Weights of a small sound classifier: trained on simulated sounds of rotating machines with and without faults.
Rows from block 6 of a small sound classifier, named by matrix and row number. Rows with one number belong to one channel. Each number is 128 + 32 x the weight over its row's rms, rounded and kept within 0 to 255. All counts start at 0. Numbers have three digits each.
Before each channel's rows are labels from the 100 clips, of 14848, where the channel reaches its highest value: "responds to" is what is common among them. Only what is clearly more common there than usual is listed. The data: simulated sounds of rotating machines with and without faults. In brackets: how many of the 100.
# convs1: first pointwise conv (model.blocks.6.convs.1.weight, 144x144x1), inputs 0-143
# convs3: second pointwise conv (model.blocks.6.convs.3.weight, 144x144x1, transposed), outputs 0-143

responds to: turbine (65); speeding up (61); rattle (41)
convs1.13:138193117094109127100193123157101125164119176141162108118147170167167098142119127154107092137142123097112147141095152110102123114098124165159124124087173111155110133185087120171107163092139134155087117141126128080094186146182100049158113054134124150160155153151126151104117119141147130156147159101130102073159133176113188125118174180124129106202059129121205086045092122192173143111162086147147156090151113113133120164124142057136142
convs3.13:128127120079214086103150132184135167116134201118142142133129136118126151115103095098102069081148130151180037118097145168090089141124124063173197098124088139150213047139147125134135138114090148127082151144106108154090171100102123115116084113106135136131166131162143168083161112193114120077113116121065127141099116113118112165158131155139120159099177158129135066149119091155117117105110174136130099136125096122123132174101151197171083

responds to: electric motor (54); air leak (46)
convs1.119:088089178078139135107081095122144142130180102125160105147122126097188142095080147092142140091133160122110088123125227146090144125130151099151089108138150166151140135079134158166205116157128126093153109173119104108110098152071110165148126108173129126140128141165098151090112165135126134139099045130150151203127146183088129091076158140097167140125150138198107133104154146189110109076127142152097147074115145147031098131104145156134065
convs3.119:150147160136152117137123186054034125131082107129103146143154182129155101082149195094149119136133122167192153175091156084162175131130145129133120132143142175093100149128141179031118085171145181155069147168141136126170080123109109149185082137130113141063126135168132129121128085135134146119107155113154117106168158121147129192115194081202125117156130134135149105134132142170123139151183144161099099115112151127179089153155167093092120

responds to: reverberation (83); text has "room" (83); text has "reverberant" (83); speed: slow (65)
convs1.22:125129107058092065118083147147162181128144119104137152135099131141202067066156141156130181165185107165210174137153090112154110140180088160146143123129199133149143167137123164162155094179110144140141151171114187087143091082112159090136114162106097075171097119161106126151163161172086102142114135133168149124157159137093086151188158109107139107077128158111105109098140143070117083120110098037124090134149117118118100120124139132118126
convs3.22:097085134231144144118181185104142144184119138172100108153073105197153156165091092082165124091125143088165121075098147144132079144121146142141111149107112167131116077088155121106132110152179110146043101114135064064129110121087160099156138154112146099165139119184152142162136133094140085103142094139121089134130127075092097197123064165117152149096136113113087186145113134107144113127101109131120114135137159144119193111137123116216151

responds to: electric motor (77); speed: medium (67)
convs1.130:147117139110105102139093117135109095142241094111131087152099045143112114124169154104082101165123184104048145114093128114172073120109143096121130170141158132103113188134108106171108107130095173183102124093104123124186073115080139143121109129141152112155215104166150174154102096108132092106095119103143159104069149125190116172153156128150123178142090144115093123164152118151086162099145118117150133150130130185147057112127130096143062
convs3.130:094153166118113152082173091105138160120172126134157118128112145117078120087145150130092143031080110121136089164112074112175125102134123099138094125145129201125061148107080082065152134119176039104132119081149069160124075102097149163122141114128175127151141144130162106186143122146109130092129136104105160147138122154163095199092123066105064126140093144189211127116127106166125106118119091111135171131118121153120135158101144175187116

responds to: electric motor (92); speed: medium (76)
convs1.40:120107165154098144075130158104174073106197122123099149115149084084146095134153138152093111112077140135179078167088173140122141152166117122139112122099119101140157164124115095173091129106129175116193140125127101145081029144079152138117119126172132156252161118194081146119132123142119110133121065129108158174165178146134167152102112098109155161146143086127119160156088096130074123114129117170106097128151194118125082180112099161152110
convs3.40:131128158155186121131102145151066126200123117149112130100111131147083143038106100136153180088115148121144107106148075145218135116121154048141139116103089187096083103089118129131150188149100130111123125196105124059142145143161082124160130166192093138118127106093087117151183147167149131152132130157138150131175109104161148127101162113097114132153144193081124104142164219142108109130113139109119195136104125072173142161141128165105156

responds to: speed: slow (73); conveyor (35); air leak (32)
convs1.28:166110113166195094101175076156120121148104093099111125120078130117165143162091197174106126072116105162081114112137147123140151143154127114117150125083161100097140139044159125058133121122146137153135161126075125181102167123103112119151074116109078185163191111110133133054155116079164125123155107197088117107107103067084165091129168133152166126154073126151131128130098134193122099188129149148136085192154141126081106179117155138139136
convs3.28:212104130107056086132125116121097103141102118119112153136083138139159072061062144127169093168117123142137066139166062141102126140139145084104099151041177165137184137106144129065087177133097136113130106159079120161150129106103107119115128076108136176073117124107141114123187148174115120103095102115202066160110109110153151112072124099129111078126117195039177103141158143127130091109131101097116142136137124136136134175121141127126118

responds to: speed: medium (65); pump (46); gearbox (38)
convs1.4:237139147065129131082146096135118140153118133173124074122160168105121111171160081089148131127135188107181157069137113123147097150130105123110134118142121045143116200158136109156130112133152146123089104102125151127126157127067127145112084121036170102096152126158165055132133138123130109151196158142140112124151103137052140156103095108147078131135179170149153061166144100125114115114110132214083200120113132146126120124143136120135101
convs3.4:120113101094089141107097149133165139138092124121155154141179113131130126132155097154124181142085167111196092094095201015181124097133157130145113100106129136222125172126129112141123125072069083126145191118105114054085124078156143098167120113093127131172066072110103136125145079119103157090064146123054121137112089081119135056135151120114158141090129148110129115121077111150156081140142115130140114059109105130107127126123118125120117

responds to: thin (high-pass) (35); compressor (31)
convs1.107:176127137174145136139109147124108154064079094093144168140113147139129161130220145184116111098105094093111159255164157153123149102121120123159104116156109094121169122155082117139123101094129139149058162145129087137124144102086080121164072102144097183157096140134102089110098147126207120113095101134154156079126071124113111124166110103118123093134130074137159173197119169143143129123120086079053097120096157151097146140116138162089114
convs3.107:152151081133155058143182139176115112159118130128173119143141142188114112162154114129091133090153129102107091107156164169118146142142104138098164105126136111155112154086212132124155131196123121137181138138151146121099195103171120165140169091121123161066145101147135101169143124123103106166089095129182161115105194108073170118120092120135072063099135151121146155148051103098162064128141198066147124139156066156173144112192120144157112

responds to: bearing knock (49); piston engine (35)
convs1.124:149107168119132147097154145075153077165154115146140173141120126142089113074111097135133119120086078119124097045130124120167176080145083101117121121118087174176205105181147108112127095091063108125135133221136158119098155108137079150113143145095081132135068054146153170099096091170170169122125136090089145146151156150195127144111130162066154130160131096111121140092149077112160092149136130079105071103140121101135121095190132122151087
convs3.124:083185161145144165170112121129103154147160083150145154107115093108170129182114066137166169122117119072118219150100154126143134175087124088112147130123104139152097176175151122133115135152134132136133090116190189092155153108176167123106170184137135127128154146151204152123147141168171149155118090091123178087146128092086109065091174133181107089128194163141112118126207096168146120077131138144121136140145154148142128130205193127118146

responds to: speed: slow (93); conveyor (53); piston engine (31)
convs1.18:128176116096139100142118120137193208125126126125115155054143124134126151117173136110138078184164126127143099133064087124123131115092188114107113118137161141119140170106131137114131089198095082142129117146195138111112115094100149091147121110133135038128083082166102099127111032076188129060096176169127152071130124127103139087156147159114147147164148131139114067117142111148086157102116104132117173161062143160108160114084129161090177
convs3.18:165089094121129110148102104093079086138054113078154139148113110145088108088106110126092150147164100093136140203108109082106160146195071103158166108159111144101093190141127138118126215102137130128113128125121149093125110060166134103122116142102159101120138152116114080134118095159163093111095066088156174170118099141128167091150110106106152168176140100136145124084102110089125178111075162133131137205159108136132223115205118136090118

responds to: speed: fast (72); electric motor (53)
convs1.11:115139172093114142072156144104106122137071130110127079116144113140143146124132164095185097111063171068088115121140158099060134126136201128091100128103090112158176114130114153157143144109083175106145138097122116136146085115076128158142121181155124112134144090123120125114160095106114136090069101188089135159143154059154133144107106131186094140170144105128170092133087194111086184135136128159139171167145094088116137178182189069134039
convs3.11:140090087146102172124193088116181081134107146035102145152096135151164145107119121141101168083130139119094107161103113169197104103154070174128129116130109169183155131084136046154114126128102088075139150145135127129085134112157113147056138095074137074145159083166126147124082119121141146078117113081173161087138113068099121116193138146105106066113157099100085145110086110139108141131135128149100146096130127077163174130122059139150172

responds to: speed: slow (95); conveyor (89)
convs1.141:123217156147073115088162134082142146140071172137107110168138181109134137126104096113153117128153116084094124112060073123090137110064091141097081097121157196107089099121114085099114075118137102109138080139105102113101155152169070157145060152142081134121132118065056089110111137112110167139152175157110190096125114149155117094141145114150147131143089113167141090149171112113118170163156118085135138106143125128188181121099184205118127
convs3.141:149114125134143081100137124140156150155170138078163133099167118103148172134172145127146106103087183151089170075165119111149102141062172120199145134103148186122087103047153168138141158109162083146132072136161081112182208087138081136104175159168171105182128128176148124068151111111075141178116102131150093121116147174176139112141158140111138114154097116128160118161171093136152130079070133106126067106130117150132195163135092122110143

responds to: speed: medium (69); electric motor (42)
convs1.120:129130184080159124083121131110137136088130190099123132168148139148123154151084018100112167142117121129086113115110109032138116135177164114137126135094112137212107159125114166159124088099140058075140118068114148126117111146145148080144053092135122087135121146195106157131136146104109116162146138111086156054108124196109112108155181130143159134092091184162147098091133137120154163120116100171159166105159114068140136167112134086117102
convs3.120:136145138059130123115108128131178105100124170096079136036118172109137177151070088119121133172100119112082126105091120147155087158133162192115164135140133156114124139151097130141099130139149152133124083126125165111120162184137145134130090072104144129107111086124140146146205140127112112131153152104160177118080192075135118130112111109102082206190150205132113145122143154075101111134083120104163212122149096126100146211140180132066127

responds to: gearbox (76); speed: fast (61)
convs1.9:120085135061085194091142139121167169169067088139143030180214058143087074137177173148191142124135155087091120166126111115081157154134108129121107120118090109131075127144140124166090184160096123155131139120110129093096132119108149129137123115127177098076146147145130138123174102144165125089122131120131148148126127146139121185172098146105114073095177094141152167121123121177107166142154150120128157149108132094058109138142077178168186
convs3.9:136126060137149129143172178094139128094091161104144121166143134109116082083133108190163119137166144231106142106098176127139135119103169098116108130102079147096185109120138110100178129094126119203143126127155173148109173119130164141141085150178118195138158121117136069094159126110161147173089096106126124050185114093195122117140120159167109179172160125145134120132159106125128130135177112088112084063114085127149138145155172122155214

responds to: turbine (56); thin (high-pass) (37)
convs1.98:137112103071137103108108138160196144101171142165118153081142098162092128123130138200164134172115135068107102062100158080054080182156162137127159126091114129101088157102127086121080167136144115102151111090119148104138143134112147092074062153157078138145112115101154174097099138182073147166099145173149149104132082138136125136101113146048145083145121123121097151142136104142128099134143131110109037187180114089126151196115098143111085
convs3.98:153089121098092068148180103114137163059198159096146160145112121066128157097145081142126151147138102201099158153097105175177159130132112138174066106110123157152102074148131157109121117142129144136098098111120155129109143180141106105148184080134079100172120127145111117131110133132153137089106056159193138087154143171095198131112140082108185140124145192162134154187087153129196099157118137160126108086152132115098175106072080142136112

responds to: speeding up (63); piston engine (54)
convs1.38:128132122160155131166124103181157143110136184096138048187156111136126135130117149151079140117105141087083156159125114151115167124142141106119131114145175103149091090141073095165071035134169099083090125097136187108174089099182121130193161124133113097088107114156129123158105143101130112168127115128083145102115148112174101177090130111157105130171105194106112155169126142161124189135160165134158086109183149169119087137115217093109198
convs3.38:184103156131237139120133124080183152151139158143189150131162172148096163082140111131137111086186175135098094169140139163147059134155122098114155175148123195149233100151104118130121127159145083096121156137154180137149157153139122085188115124132179100106136137062114138140120094145120129131095158131162158105116147133155159147091125062140074131122082210114095144173160161104138132143124145137169141087121114161078121173112122112124106

responds to: speed: slow (97); conveyor (63); electric motor (34)
convs1.41:159145126119085149132117157126144173201096118095188133121125126099126093160082139115152128131113150154051144122117093127136149117092098096148098149108147152148119147087111089157143075199068141125162105092100116104179156144180048152174158059120103145115161105119166094127111072118137122158151230053121161117099132156090078116115112081137109105120059114117135152142145125134133179159162199105138125127137150125167156125200178149119124
convs3.41:131144215126091098146142146141061112150065132075054095037122142126098103149125150185114113141110136090109142114113118147148113130122090132171126162122157108093177151088116159147109125113112188135108122110156110166073110141110075153082140101138160110133168187126142129110089134133088127116114141096106087121182118116082111112174091122167097118108189147117118122174076100171102151197085082037113122153119176093161125130132080141180092

responds to: piston engine (59)
convs1.57:083101173164140157131069133111158154123118141163124117115198088166134126149140099115114102140171160104164094172158137098133082118112113110114134127135154095115128071087162096127131127089135114133158108138144134163177164140090142117096125072206136151105156036135098178134190159087052152172120078102128122094089142158093126158070099099170143190129097089141096110111173111116153145131132199144091092175153134147114150068177119098193112
convs3.57:097166079094147085122148074124118153136109122108074082144086149131126119132127092191123132100125136134120076183064130163103140096111147177146104126129132171146097156110148171134106119129148131167071140186090087148155165150076142123119085120134120062082105122093115155107123141125105137174133183192146142103134151115141104183104100148145115090079131118177106056086087104114070106076060046112127141164122081154134151114087098197083150

responds to: gearbox (66); speed: slow (62)
convs1.34:122071104109117142141143134147145145144066108116089106157134176172108121096103114112069215144127101065093094107103050114150131115162109142107114131117096105127167156170149068147085242138143150145113115094166179158124095097142128149141084230145114125154162160147151153125144170161154132184112168152145155150103167064114130130116123095112103061119053111114178111111131152118112156154152110164096138139107119089131081115129143112140167
convs3.34:152096201133082163162184119123136102153190195140137142212165136096176102109129140160163128129171181131129119117101079167143157129117129138232198160153143101135120177175127123120107130149130132108120074131115057147116122104131115163170044124160147130095151132138079132188169140144117123114128158150132153148188180124112065154125109076150107149148099125124103102130135164180145170164127104144150136113131158082203120132113113119142087

responds to: state: normal (86); speed: slow (78); compressor (52)
convs1.1:141126116173090094207150144155155125150128142197183180104134181143139178043095103153077198045124111135110102155127140095159150089090074170162126130101135136155167203161166113126093113152136122141153117146096132128133107103126089094164126136104115150145109136142066160121174120156142146121081135171204128158123119167121084120163127144076072152079160170120110103165162148069156141106099134127115109099149142136124185134104185107162129
convs3.1:198137134137159076048087130076157110157095093049095084142074120105080181066139134095087133127100134113128087076124096111127164072087094095127102155171141116127115153141187105091128111117124116113165114101124087147077071128148115105139126106102154119121115170117162191174098090075122123072156085095132144148188121128137124130101153115106167103127161143087135125115099148114079081189138117167139172099139110177128091071135183113147100

responds to: state: normal (77); speed: slow (68); pump (45)
convs1.128:135117094204120117170140154152164153146134155071155130144080106144124091119114148138142161092111132145122085117098161118078031144160113089146189133162119157110120164174117133136107161123081062149113077148125162138128134121113162161131088167176108175079104146125205084108117100093120223178152144120118138104131145173077147127118135147086113142072129166117164135098130081069143086127103152174072172116085100155082083157101144123150156
convs3.128:093109151089104159052170177118140075179132142150148186174113120092191068143135133104103146169082138100135135150117131103140114096125161130144125124081078186148124093141126115098158097156126145141145131093139112133115113124144159070082058157172175152114137176123153123137138083119128156119127078173049154135153137032133118142143167132118068130161140057162207172148110094141072074122104160125104067085123129138114138139143131149142123

responds to: text has "speed" (72); speed: medium (65); pump (61)
convs1.95:107146152143132178106124136135104135129143043139144131094163156121146122121071123154120079127148136160183201109140174129117080131149149115137158123106054106117117137160155117120108105121096113117125173141132102144145093139182113202139123190086085100143103150168095136169138205185103069135096146113114130143097141152093110090124142110151118069089087154146183128173124215085187124092108114129133111180115090124162081177149140047173107
convs3.95:115069141101156087188114151074111097136109156119103094164144119169066140182131104140087196115172157100168185152092204099163142131140107088119149084095127155169073121178126153130093115092116132149174135142098155107124052126100150147122112091104170130108191147117076133090111109085100115111115126058151149130098131120095168146129124108114126125141178125135088147112168125173134153170171048146084131079124137140157183069082162129138088

responds to: speed: fast (65); pump (39); gearbox (33)
convs1.75:142078112141091145141139125140109124058132157118142128131154179153156128146066103123118133093176166133136188089125110125145118127185116196144124130104134107071209141148168163140116174082152138109116105131154082098137169076155160161170117154146187132151189111145140073123128113111067162117199077170133130123117070169167145150123070135111128125131129098198079118113142164158164131061120188197147121108145108122116133092087110196150124
convs3.75:114066108122124165151156114123099126160137138140095114125115134121167166188109105096115126141069177121120177119135204181170101143137098121163157154105128146118134146069096101167156174122173156108152138060171069137159129151149145133145081211082104163166136114147149123074081085140131149166158136086122145150130177144138115120089150165104150196063106158116169130158111062115158144082130089092143090143129071126151080186117142080101173

responds to: conveyor (91); speed: slow (77)
convs1.0:174187157103132149133098119128156090128069125074153128141120100139139098130138149108119103094131134123109141140083132091139132094116125106082198174144139099209110113094120177153118030121149140141178138154104093132127173127095138088154149097148100105163146092139144093105173052113114116078129137181084187179070076148189116091148084112106094083105163158127115033122104137135097110110145124115144133111097136116190127080136057116142120
convs3.0:150112188142111134098166151097170116119067123118082148061065138149120133160120133143134167111167110139116116117121147148185146134090098174147135079059150142051176090087159074117095154130141057126128107085130137150095114144158161121158119168133126093120103141161103146064115142142144149140128103037123184173110158140132127111158138096214134095154166136167143096087065125118132107151169152139085057123108148160153119129126188119068151

responds to: state: normal (89); text has "fault" (89); compressor (51)
convs1.136:118089146172051164196097096178087135116126120150180138130100094147204103175161136178098204157056171066117106134141150152137145167154144066128141150177152165138186170181145152118110156087113088143137122130109090151080137135132133169127116125101118136118157119194123119113137105140126083127177116117192111121138167109116140120158119165141140153129213073088148126147186090051131129163142139086123113110100128154106139152095098141129152
convs3.136:111203128133135084123120105159076092107136095051102185097121134137109045138102118100132153121139092136092130125090101143152147168103126126079150178218137127101169155158160191121119105192137136095110082077108056145142136109145161120139149048144127176173140125078131144179108099136127117138147111086177160160078111166131122122079130109152146159098167117151107081130164071140122122100122137133143125122113114160108133194085153082096065

responds to: speed: slow (77); piston engine (76)
convs1.39:087169161121121126128129165135177099168077096155128085105182142140154126102122176123092129042175140082155140133197158132142075098186104176179147122131134092158125115104133139094130097095171116091170099124099116122071073107146149133102155110139133086123096119092140130174150159083127159143172180118110102059129076100137151171126186136117093142160146148170170171167168177152086109169094101182131147083132107062157139113088118147114084
convs3.39:131121155132121101125125121051049158114077097070120061144153092126149137129105174131127130128120122102117082081130108036159088130107125193117142084153057137114079140131127176084106108100159137111157084111144189157096152107068076089115113106061098129144136112076111082088126200094085131111112138115123147133090135107120072076157098153169159141121081088104093162127147181118133132102124117140131101133129110089134134072069123128077127

responds to: speed: slow (97); conveyor (95); state: faulty (85)
convs1.90:168139144050161128105148183099149160134166121107176148130150083131121089068092169111072082145128114116048099149138129100220113115146093100118147181154117148205157117061108120068131076139135194124111105149070134082159119120141063118130108138142107174173079138142141105116116108154175110093113167109127179100071108091094106148131130134111091174090155090164125079128145077159158135153145133143167162142099123167115130149134130121170138
convs3.90:136131130101078175124174152127095106126082063090069101034115166143152108119090096105103126084102072123075052078113110141093128120106113130126133097136146124106181100095124106040121103134149132130131181103143091140079129129163130112123181061172124175120177146137154108147095134095118149117112117136109151165112174125138123149116149106117135097134041170134115072115132145181109159111119154174127066140131092112167118165097070072072125

responds to: speed: fast (60); bearing knock (43); compressor (39)
convs1.31:130208069125097174142196135095143175153127106121131121123135097188152118142127074167129154135098146097128058148122141142107108121143124127134122125108096107179144146097135129211125165136066159121133184143131126058115111098057152152101140096158072123155099129100103097136125138151099134009119165118089056136115140144089167174078134135164135100141093110159127104125169124121104118106121090111135094119138154201135188133156154190106094
convs3.31:113093088137104132090083073084115092079135080103141173153109130140122140096143141155157190089146110079088117101105100072146134135120120125117095118164131106102148157177110148122153210126174181148128059058161094077145121114124118140098052125097144137160131183112135156138139179151142148107075164143064116136122131102106181087118137105120114161124166122127196126131090107149149177130143087175089152106141076147198170148144108163056102

responds to: conveyor (94); speed: slow (87)
convs1.138:119119148088117139147168120102105124159220214089166141103162095136124177102116096153082132145109123146105176129175134127120135121113191104173115200137127077118134101152113127185104134096161114120124163126162169167139078171137123103147166095111109171184165191174096154125148117124088128096161113182109205106123142100133130127081141116093146175123118119180121129163093093150090183134172093138150178120116138117075187195107113110076105
convs3.138:144142141161154107128079054126126157176187131102133120069095145074121124158136043131085151182122142171157134117082175121085146118064136185055173148122110153094180144160106066133169092127093186065146150081152058152093151143133131123101127102124145144125097116114123132135087171141105120111143085112096120144085120139146133157065032121129139160152166142074091078146127158169160110134184131142138143088135148129133114137133100149126140

responds to: piston engine (47)
convs1.23:123087125161091167099121095062070168139143111107181106195093140135132146058125134096163111183160144149134090077051137133167079128122124098126114111107124110130205128113108123151127048171136162172127140122167121086102138148110096077150117130102076121124146095160071072128094165132110115112157133144104109150159104119164111145160120124128138178168125149129159092082163175172190130169139125197061094173122128095078144097092116170149135
convs3.23:123155152160139131132169159196101119148106141147157114102147106177125111111089180096132105161120143125115174085107114127133124173126111139161093157136050140048061104109118116111149111153101152148192124078142155083120125183123112103125127084090163171158162141104141151115197169142164119100135165126134117162088150019114176138144152154117096144103115147139161194094101126057129083123112082158153139100114089184097087069134158103172159

responds to: gearbox (46); conveyor (32)
convs1.25:149123069121134099119136026141056114191098077171182117128115082124142175193096110132134134075118084093064112130098144075130133128095101194127119127157115143095176129122142111137102104116167127121144076129147128128149165157138118170184176167037091122138120122113140142132139145122159217142085126104134106105126109149102115175134121136102183147052131142183133108086115099104118079116135115119136082125124160111172166070104124127170146
convs3.25:095101049177114117131080072172062095080094095135100121133124131082102143164163213088131127072127111085136076109220136093117163154087098130049097133148154178129124154163098163139098142135165157106107075097140140120148109133107092107099119153099151086079114108181127095139104138129123144136142034120152155138065125161078121121126077146116190134101111077081113119106124106110149137117125116092116104144132144087148099092120113095157137

responds to: electric motor (51); gearbox (32)
convs1.62:108098115107129108109160141148112118179142117145130112098097190082101153157080079102151222132209134177131140154117151110140094133142129179131146112172180165103099104089102082102085131095103111169123114143188138162160140111187185158161140133085152110109117142177194113134110134127128152078115141127094172119130110124113109133169133043139127192089153101159106106120181140099100066143091102081136173124147155164083170080141142194133135
convs3.62:064092145118122187075121059114137160130098140122136119161099169181152164132131064146128130117116184156117107051157125150119083152119175123119131093105122098093138109121131086112110085142131126126178099161182135151158073187185233111149100138129157097163129126165177130155127141133112135080149164125116125197105162105116153083075142148119096099151084148161105095123121197123064143162127142166115131128127148152147130168035100148118126

responds to: text has "speed" (80); speed: medium (77); gearbox (56); machine: electric motor (31)
convs1.77:111170176183105152172093189128114101137132181135114095113140118136182141161152133088099129113122104132133179166129084164148124170140113109143144124083196128138120110165134146200152123117123158129133104160125176104113140101093180142138086178120180142188120127127149079101110105115117073174142128115065140198114186098078139075171136069151154175161138134091158140201066077168097084149119115170075125136164156153160153136164134115084131
convs3.77:129117114154134160072089097139070120136066184078122119112110152102148148078131102182095120133181140129182187122205134167087169077204103150155098171122142131074134145136139154125134135105079173103088055066140115113163147127121140107136104121164154146195131145114143104156148075119174129099160124133115158157156136143108191187123123086152141072201132151105131074115150128184128063126133135116160137139157071146129132151124115096159106

responds to: speed: slow (87); conveyor (43); piston engine (35)
convs1.56:161089139147185097145149107170145147163188180087119155117110134146157107117133125115092096101106121097081164114100167101084185130146103145116096073118114115098164163066161142093149093150098122132131090187094122125109167139123086068075078115157096108149199116141160133115104150093146103082128124066126041104129202165140115150163172114132155166102101094172108150105095043113100157096147160123150153110151156104064096119109163096106129
convs3.56:156137050122114157103111119099119103114134098122113235104166114133139166109124122153118132142150124093145119106083163199113144174117143145133156151152127142107169115050125067157094129080120129095130100071087103179104095114149121083076087138222132164130047093145080128126191144089138134130145115093153075127135100085178153105155096198156135112153114111093117066109168127153132090087116095120109163130104163091117122085121147094137114

responds to: gearbox (44); imbalance (33)
convs1.71:122149097136111130145115119090119187097118114169154124172154139174200137127148064133149183118068079111102123133130139129179112081097145139087159136112122092108163074145121125176134174153062097097039135150102110176093154159091143117194176173137146178128135085106151161121159161199153089149098136124121105108097071149108102156114144086158119104152137128171141077163099124179118076183102105165134164163154115153134090154114063144138148
convs3.71:147147195120114121127126142215107114159114086097111118197115161099167154162151164122099122173088097150169149108114130114146147094153099139157150153149102091228189122148116131178108203112164190196159102172113167177065151095156091194145164181143134114160153085116181080104109110175108182139066106126099193106143128159119123135152088132135147125105118158108105128144162072132168159122144115134127125143134119139122125131132162107152157

responds to: conveyor (100); speed: slow (98); reverberation (68); text has "room" (68)
convs1.99:125094156170136115130150119191097162149149111105110191125143172127127147099088154169188152086180174099139234150093138138133103119103103086155120229130113118114199125120122139081093157115148175115154156151190096063104117134155150100109129125129142118133165126125113098137131161093073080104148079130113124130077133133180142108120159067133157103164103097163091110100111139144100163127113094078088101138078130135170156118151172148073188
convs3.99:122061115113153151100100114109109117069105161090070144130034127153122126134076116153075081160141145131086085156074138093148185067146119116138121157131114162109094062127171147095165131157121098126130144103159138138130115157160066158120076122112136130133127143074153177097121140148157135153156105126144090139119130106124168134207093167112073083142121155120138132210179157107150116109130099120137115096114112052210062167156143168120099

responds to: gearbox (62)
convs1.46:155091142120097149111145128165114127120124124160146106181100056096077064108166117131168161136119188078188081078146118140111060145153126140129112159113165148092169167179141151094083048075137103166111127169138155154135137131135130114095143222125106136108113119101095114137139121113163085141137187136092158105146114097148089152059131084087082143112099107130200179094178127137126072096138093131119058125091111095130106089129105145113112
convs3.46:123156090112138148138092096094130092109090131113145123111167135130086108167121133113169080154153114042124119137130127153130108103101202084142166127114131166095113154089128077115093124125113108127131191104071139131118066106116132140085142086134193086177136112100076162167136130093073098148165125143120185167087148098181101166222095136121146114088150107116148067048186123088149116119133161157091164123136152087083104090069130148091140